Weights of a small segmentation model: 8700 steps.
Rows from block 8, named by matrix and row number. Each number is 128 + 32 x the weight over the matrix's rms, rounded and kept within 0 to 255. All counts start at 0.
# conv: 3x3 conv (model.decb.0.0.conv.weight, 128x256x3x3), inputs 120-131, a 3x3 kernel for each
conv.65 [144 150 113 119 130 108  77 124 113 129  97 110 151 111 140 166 112 130  83 103 105 126 155 121 139 170 140 133  80  65 146 133 106 150 159 159 146 116 107 136 125 131 130 123 148 158 135 112 130 142 142  90 107 107 115 126 174  92 109 188  94  89 162  73 119 118 122 147  98 119 176 145 134 140 118 120 116 133 134 136 147  96 161 196 138 154 143 135 133  88  84 126 152  91 105 129 142 143 129 180 158 126 198 191 206 148 121 155]
conv.66 [126 114 117 101 122 137 113 150 168 126 100  94 156 114 118 117  90 119  94 133 131  99 141 109 146 154 123 128  89 104 116  95 104 130 122 102 132 134 155 118 114 152 155 134 142 163 118 125 135  96 111 129  77  90 120 175 181 123 162 166 131 146 133 171 142 107 139 146 113 153 180 153 170 160 153 180 159 120 169 143  82  90 133 192 101 103 117  83 122 112 152  89  94  93  82 150  40 120 158 137 106 141  96 110 160 127 112 118]
conv.67 [137 169 117 112 157 110 139 162 128 126  88 123 148  98 133 131 106 126 107 161 102 111 140  90 101 135  95 158 115 109 164 127 122 127 115 124 126 114 144 124 114 119 135 124 135 135 110 127 138 110 127 146 120 135 122 150 165 123 133 151 136 135 150 122 141 109 115 159 127 112 147 112  83 102 125  85 114 147  65 147 185  86  66  91 128 102  68 193 166 105 138 110 143 134 136 144 144 112 107  97  98  43 112 114 101  95 121 123]
conv.68 [133 148 102 130 125  94 127 125 129 163 113 160 162 120 160 161 101 154  96 160 129 132 180 123 152 198 127 134 145 135 119 129 147 122 129 146 108  90 149  96  97 162 108 126 190 123 101 168 127 115 134 166 119 105 144 136 187 113 116 155 123 114 116 106 171 103 140 177 118 117 171 139 135 152 158 119 175 205  95 137 156 158 111  73 135 146 141 157 161 190 162 152 174 162 146 137 124  91  69 140 118  94 132 147 195 168 186 162]
conv.69 [139 154 158 156 152 144 108 123  98 102  84 104 132 116 158 133 126 163 111 129 113 165 159 113 167 165 130 125  81  93 148 116 105 140 123 113  90  74 103 116 134 142 127 151 136 181 133 113 135 122 143 104 117 143 154 164 136  99 162 151  93 143 139  96 119 128 142 129 108 160 167 153 194 170 165 181 143 129 118  97  73 160 213 184 105 126 111 130 126 114  73  96 103 131 127 139  78 123 127 152 118 175 156 112 142 193 118 192]
conv.70 [104  75  62 129 110 102 103 100 104 117 126 135 107 131 157 120 140 162  92 154 150  87 137 134 134 143 164 157 150 110 125 153 106 169 178 137 175 139 155 131 118 128 154 128 133 136 143 131 131 148 115 143 151 104 142 135 170 175 157 162 172 140 118 100 124 111 106 103 116 127 131 142 114 127 117 137 159 114 138 136  91 203  95 101 115  74 129 147 154 184 191 146 132 156 122 167 116 159 165  66 126 182  93 166 163 132 176  86]
conv.71 [147 150 147 152 176 143 106 135 128 109  92 113 135 122 146 104  83 120 107 145 114  99 117 141 142 118 123  91  67  98 125 111 103 148 142 134 142 125 129 131 124 126 137 145 138 138 110 103 123 110 120 103 106 116 151 176 159 115 123 131 103 105 139 138 132 132 139 123 108 165 142 106  38  89 151 121  89 115 141  98  85  49  81 139  82  75 111 106 144 145  77 114 123  91 104 123 168 166 100 119 130 102 108 131 115 140 116  97]
conv.72 [182 212 163 111 134 126  97 123 130 158  88 112 152 100 124 119 118 123  73 126 127 111 129 102 134 112 112 126 120 118 108 136 155  99 142 151 164 139 147 119 106 134 134 116 126 139 130 146  98 100 139 103 123 160  84 108 144  80 111 141 141 148 132 119 112  92 149 151 120 138 139 159  83  71  84  31  97 150  55 158 206  99  72  64 125 105 118 160 134 148 125 108 101 123  79  15 145  72  94  75  98  77  83  94  63 107 138  98]
conv.73 [177 197 124 138 182 126 117 171 140 112  85 121 136 106 156 139 106 172  91 144 116 106 167 111 138 166 106 109 130 146 118 136 154 106 120 154 139 110 124 131 108 144 146 125 177 111 114 158 125 110 149 138  97 112 181 161 177 153 141 161 112  91 134  97 112 110  99 125 108 137 185 153 154 105  64 148 116  71 160  92  52 185 177 163 129 143 172  98  99 130 102 142  90 141 166 157 176 187 255 110 101 104 100  98 128  91 116 126]
conv.74 [124 142 120 130 144 101 127 149 109 139 137 126 154 136 139 118 124 120 123 113 152 118  95 119 137 115 112 152 134 112 143 137 117 131 120 128 131 153 171 121 142 159 101 126 177 161 153 154 146 123 136 155 125 139 164 133 116 138 136 139 139 130 153 105  79  94 130  63  64 121 118 116 102  76  60  88 118 121  58 120 144  97  99  71 146 160 160 139 186 134 201 215 160 181 210 146 131 155 103 126 108 101 132  95 119 124 122 117]
conv.75 [104 153 114  92 127  98 125 127 117 164 115 142 172 103 145 135  88 117 125 135 134 127 153 144 159 180 147 156 136 151 161 143 164 158 125 151 100 141 116 104 111 123 131 108 125 130  92 137 169 116 159 133 122 177  85 109 129  75  99 140  91 121 156 103 119 118 111 144 115 126 145 138 171 162 132 152 151 119 136 150 115 200 136 122 191 156 136 152 129 152 122 122 145 116 111 108 134 109  69  66  91 121 104 158 135 148 134 151]
conv.76 [119 133 139 156 151 121 133 143 135 119 105 123 153 152 143 130 118  99 142 157 121 109 113 111 125 147 146 113 138 131 110 109 110 123 135 119 140 128 112 136 124 113 141 148 148 160 148 160 157 145 131 132 124 109 128 131  95 153 153 137 131 152 160 100 130 124  94 108 100 124 130 119 130 103  43 144  74  46 132  80  62 104 156 189  72 108 107 143 108 127 145 151 155 138 165 158 137 122 117 157 121 125 114  94  66  87  74 105]
conv.77 [104 133 108  84 134 105 102 135 101 140  97 121 148  77 129 176  89 134  64 139 166  80 176 154  96 188 138 124 120 123  91 109 114  82 105  95 144  97 123 118  91 145 120 108 140 140 143 150 167 135  96 167 103  59 110  62 105 114  57 106 123  81 150  99 146 156  88 155 123  58 162 116 175 183 179 202 193 123 190 174 116 175 108 128 141  95 137  74 136 134 170 117 111 149  15  58  93  92 119  92 128 192 144 160 153 176 162 164]
conv.78 [ 87 135 142  61 122 136  89 122 129 152 140 153 163 144 148 162 137 128 131 117  81 143 132  76 106 136 107 130 109 107 140  99  94 119 104  93 134 136 156 194 157 178 198 139 140 114 148 141 112 133 122 135 135 100 108 117 140  84  93 136 104 106 134 146 143 128 141 123  93 103 122 126 181 175 181 168 146 115 131  79  55 130 100 181 164 165 208 180 125 173 100 149 149 119  71  96 167 122  67 163 141 130 160 114 129 169  98  73]